Rows from block 5, named by matrix and row number. Each number is 128 + 32 x the weight over the matrix's rms, rounded and kept within 0 to 255. All counts start at 0. Numbers have three digits each.
# b520: branch 3 second 3x3 conv (model.blocks.5.b5.2.0.weight, 52x52x3x3), inputs 0-8, a 3x3 kernel for each
b520.0:184128128128128173169182128062128128128128128128128128089128128075128128156128128128128128072072128194128128128128128128128072128128128128094128047128128128204070092128128175128128128128128128128128128128086128168165128128128128128128204128128
b520.1:128128128151128128081128174128128128203069128128128128128128128128128128128128128128069128061128128128128128128128128128128190128054238128128085128128128158128128070128128128057095190128128215101128128077128128207128128128128194128097128128128
b520.2:128128163128128128128154128128128128128128070128169128172128128145128110128031028128128128128128128128087128180128128128128128128128128128128128128128092128128184128128142128128128128067128128128128128079128128128146128128128169128128084128128
b520.3:164128128128057128104128128095128128128128128176128128128128085128157047128128128196128128128128070128077128128128128128128085128195128165128128128128128128080128065218096128207115128128128128128128128128106128088128128128066215093128128128059
b520.4:128128128128128059128128089128075128128128128128128128093185057186128128128128204128128070177128183038079128128128128128184128179091128128156175128179080128128128128128037159169128128128128128128128128128128128128128128128066128128128128090128
b520.5:128067128128155198067128075128084145128128128128128128128089157128082128128046128128128128077128128128069128093182128128128119128128128128128128128095128081128026153128058128128128077084128128128128128128128128221128128128128128155128128053128
b520.6:128128128071168128128128128128128069191128128128079191128128128128128128128128201099163128128128128128128128187128077128128128128128128128082128078202102128128128128128101128128128128128128091128128128161128128159081128128128071128128128171176
b520.7:128128128150128128202067128128211128128128202128128128128128128128034128128159092200018195128128128070128128128179128201128128128128128128128128128076086091128128056128128073128128128111128128128128128128128099128128128128067170128094128065142
b520.8:128128174128128128076042082128128128128128172128072128214079128128186128128128128128085022128193128177128128151128128092128128128128063096128128128198128128128128128128128128128128128128128128128128128042128128146128128128161182089128128128128
b520.9:128090128128128083090128128128128128128182173077128128128038128184128128095128128128156128128128128128128104161128128096128021128128044153128071128128214128128173128128059094164128128128128128074147128100202128128128086128128128198128128170128
b520.10:128128128128110200048128226128128166128128178128053128128190106085167197128182128128128128128128128128128128128192128155128128162206072128128128128082128128128181066043128128128128128128113128128128128128128073128128243128128083128128128128128
b520.11:100178128128128128128128128128128175128128128094177128128128128128160128128128083094168128194128038128128128128096089128160052092128198128054079128128074128128207158128128128128128087128128128180128128128128223128094128128128128082128128128128
b520.12:128128128113128195128128160128128128128128128128072128077128128128128170060099093128071055128128128128128162099128128128128128061128128128128051181128128128128128112165128128102060128090128069128128128128074128128128188195128128176128128128068
b520.13:128128128128128015094128128128128128128128128128128255128128128061058128128128128206128128128128174128162128169040128128128128128128084128128128128128150075128096098128175128128128128128128128128128128128036128128128128120128128128128128128128
b520.14:128128056128128095128128128128172128128128155128128128128128128128128128085128128150172128128128114128128096128128128128128128061086128128054178128128128128051096128128066128128128128204128128128209081128128128128128128093128128128091128128128
b520.15:128128128111128128128128128094085128128128143083128128128128088128128128128177066173128128128128128128128128128128128128177128128128061128128216081128128128111178128128212128091128128128128128128128128128079128128128128128128157128128149090128
b520.16:128162128128128128128128090128128186128128076069084128128128128128128128128090161057128128128128190080128128128069128128091128128128128128128128128128128128128128128128128165128171128078128084128128128128128114128112128160073128090128128128225
b520.17:128128051128128128184128128128190128071215128128128068171128080128128128183128128128128128128128128128128128082050096173047128204128128088128128077128128047179128128128128128128087128128128128199128128064128128098128128128093128128128218193128
b520.18:128128128128128092106128128176128128181177128092128059128128128128128090216196128128128128128128128144128172128128128128128128128128168085128048128128151128128128061128128128188128128128128096128128128170128074128128158063128128128128195128128
b520.19:128101128128061128128184128093128186128128128128128198183128128128128128128128069128128128128240128128128128128128156075128128128128128063128128023203128128128242128057128128172172128128128128188128128128154128032078128070128086128093188033101
b520.20:128208128128128128128176128179128080036115128128065128105036081201179128172054128128128128128128128081154150128030128128128128128128167128128109089128068128109128177128128174128197128035089055042156128079128128128128087128012079128128128106128
b520.21:205128128128128184128128128040128218099087128128128218128128128128128128128151075152128152128020128128128078128128128128128128128128128128128128153128128024107128128128128241128128128185128128128128128128128128128128128128092176128128128159128
b520.22:057078128179128128128128128128157104128172128086128083058102128128128196109155128128101128128211086128128128128128174107128128128128128128128231128128128128128128128128072128128128128128128128128128128128128174128056128128128128128128168128128
b520.23:053128128198128103101128128128189128128082052128052128053128128128128195128128128066128128080128128128128076128107086101084128173128084128128128128128128128128128128128128157128128128187214128128199128128128128128128214069128128128086128128106
b520.24:103128128077128128108128128128128128128128128128177199098089128171238128128056128172200128174128128128079128128128128128128128128128128128157128128149128128128128128128023128128090128080057128128195128128158128128198128181082128128128128073053
b520.25:128128128128128128128128168196128128128174128128203128128128128128128128145076128128128161051128128128128195128128128128128128128128128128128170239128192128128128053128078128128128128128128128128017097128128128098128183128210128128128128215128
b520.26:128240128128200128128128093128128128172128096128012128128175128128128128183077067044128152128211128128089128128057128128171163159115128128128128128128128128189104128128128093128206128128128128154205128128128173160128128128128128128128128226053
b520.27:068200037128128128156086128128128128026056128128175128239163186128128110128128080128128128128229128128128128128128128128128128128090128128128128128128171162177128128128128128128069128128079172188128128128128128128128146128128128128128128128128
b520.28:081128128061128128104128128128085128149232128128146192128128128128128095128128128128128153128128209128128128128128064128172128162128172128128128128128128128128128079128128128094128128128128128203128128128158081171152128191128128128128128057177
b520.29:128128128128128128128128128128128128128128128043128172128128086128128198128128088128108128128128128196103128128128128203198199128128128080128128035128128128078128128128060128128128128128128172128091089128128086128058128071128128128128082128049
b520.30:128128128016128128128128128170128128163128128128128128079128128128128073128128128094128128043128095128128128128128128128128128128128128128111040128070070128128128128128128128061128166128181183212128128144160128128128128128128128067169128128146
b520.31:128128097128128128128128128128049128128128128128177128128161089163128128128128128128128079128128128128128063038128128169199186128103081159098128128202128128128128128128128098172098128128152166097128128128128128128157128128128128128128128128128
b520.32:128128128128219128170128128088087128128128128106128033084128128078128128128197128128128128128128128061128187128128128209128128128128128128128128083128128128128128182107128128161223128128175128128128128128157128128128128128091128128128128128128
b520.33:197128143128128128128128128113152174128128128128128128186128050128128128128128128128128065128128128128020212075128054158049128128128208088128128128128128128173173065128222128128059053096166128092128128128128128128128128075128128248223128128128
b520.34:128128128128128070128092128128153159128128128128128128098128128128128128128128089128128049128128128194075128128156050128128128057128128128187093128074099183033128128128128047165128128190096128128154128128128128128157038128128128128128128128128
b520.35:128203128128178083158068052178149057128128080128174128128128128202128128128128128128128128128255128128169079215128128128128128128128060128196128128128128128128128128078166049070128167128128084128196128128128128128075151128128128128202035081128
b520.36:128128177128128128081057128128068128128111128159128128128207178078128128128128128128128128128128128128184128102128128128128128128155017181213128128128128090128128128128128128128186128128128196028128044128128128128128128059223053128128128128128
b520.37:128128128128128128128128128128128128128128128193128128128128128179128093128128128128128128071128128128128091128168128077128128128128128043128128184128128128168128128128128128128062128128198082128128196194128128128128128128128128128128128128128
b520.38:076108128000128153128128128128128176102128128128183189128189085128128128128128128128230128072111148078128083128128128087089128222189128075128128128049106128128128177156128121128039128184128181128219128087145128088128128128128128128081128180198
b520.39:128128128165128128128128110128128128128128128128128156128047128128128128128128174128128128128128128128128089128128178128128128128246128128128128128128070128128128128128128128204128095128128056128128128052087128128182128128128128128128188128064
b520.40:000128095163076172128128128128128128128051128128184148128128128070128107128128128128128161128128128128128152128128190128047075150099128128128128165171172128072076067128169128128221089084128128071173191128128128128128128128128128128128128128128
b520.41:128128128166084180128089128128128128128128210128128128153128128180176111128128082142128128128099128062052196128184049087128128151128128128128175128128220128128068128099128076128128041128128176189197065054128128128128128083128085128128128128128
b520.42:128128178161128128128080210095081128128113128128160128128128128148128128128128042128128128128128128128128128128128128128030086093073128128128105128128128128128128084085128128128128039000128128128128128099128128186128128128128128192184128128128
b520.43:128128128043128128202172128128052128128128196128186128128194128042128128148128190128128128128128183128128163128078062090128047232098128128128093128128128071128128128070128128091128142128128071128128128128128128128093064160128128128151081049128
b520.44:128128128128200128128128128128128128229128128179128128175128128128191166128128128128058128128128128084103128128067184238128071181200128108128128109128128128085193074128128214128128128128128128128090057128098188128128091128128226096128098144128
b520.45:128128128128128162128128128103128128128128128128103128180024128128103128190128128128145128169186128179189040128104128128128128128128128128128156128128128085128128128069037128128128175128128128085051128128128128229128128128128185128187034128128
b520.46:111128128058128128206254128203209128180128128128128172128211128146128128128128128128128128128128213128128159128128128128173094099128128128128143128157091128128102128128128146128128235128090128128128059089128128128128128128128128188128128128128
b520.47:128128128128128128136179128128128190128167211128152128128128128128128128128128128128128128128064128093128128128051128031128128128128051128025128181118164128128160087169128128128128128128128056170024051128128171128128128087128128128128128128128
b520.48:074128128128084128128184128128128128128128128092146128165128128155128082169128128165128191128128066128128128128152070128128128128128128128190128077151128128128128128128128128128128128158128128128048128128128128128128062128128128128069064128128
b520.49:182197040178113128128180128109128191128128128030128086186128128128128128128128128051128128128128128128128128071066128128128128128128128128128128128128128128090092195128107107128128128128128128128032185128128128141128083128182128041128128128128
b520.50:128128128128128128128108206128077128128176143128128096171128128128128219204128071174203128128128128128128128128128128091128128128128073154192128086128186128128173128128128128031128076128128081128072221128128128128097128050128128094180128128128
b520.51:098053197128183128091128091128128128128098128128128128128128128059128163128128082097082128128128202057078128230175128179128128128111165128128128128128128050128128093128128128085128128199156096128157198128128128128128178128070164128128229128128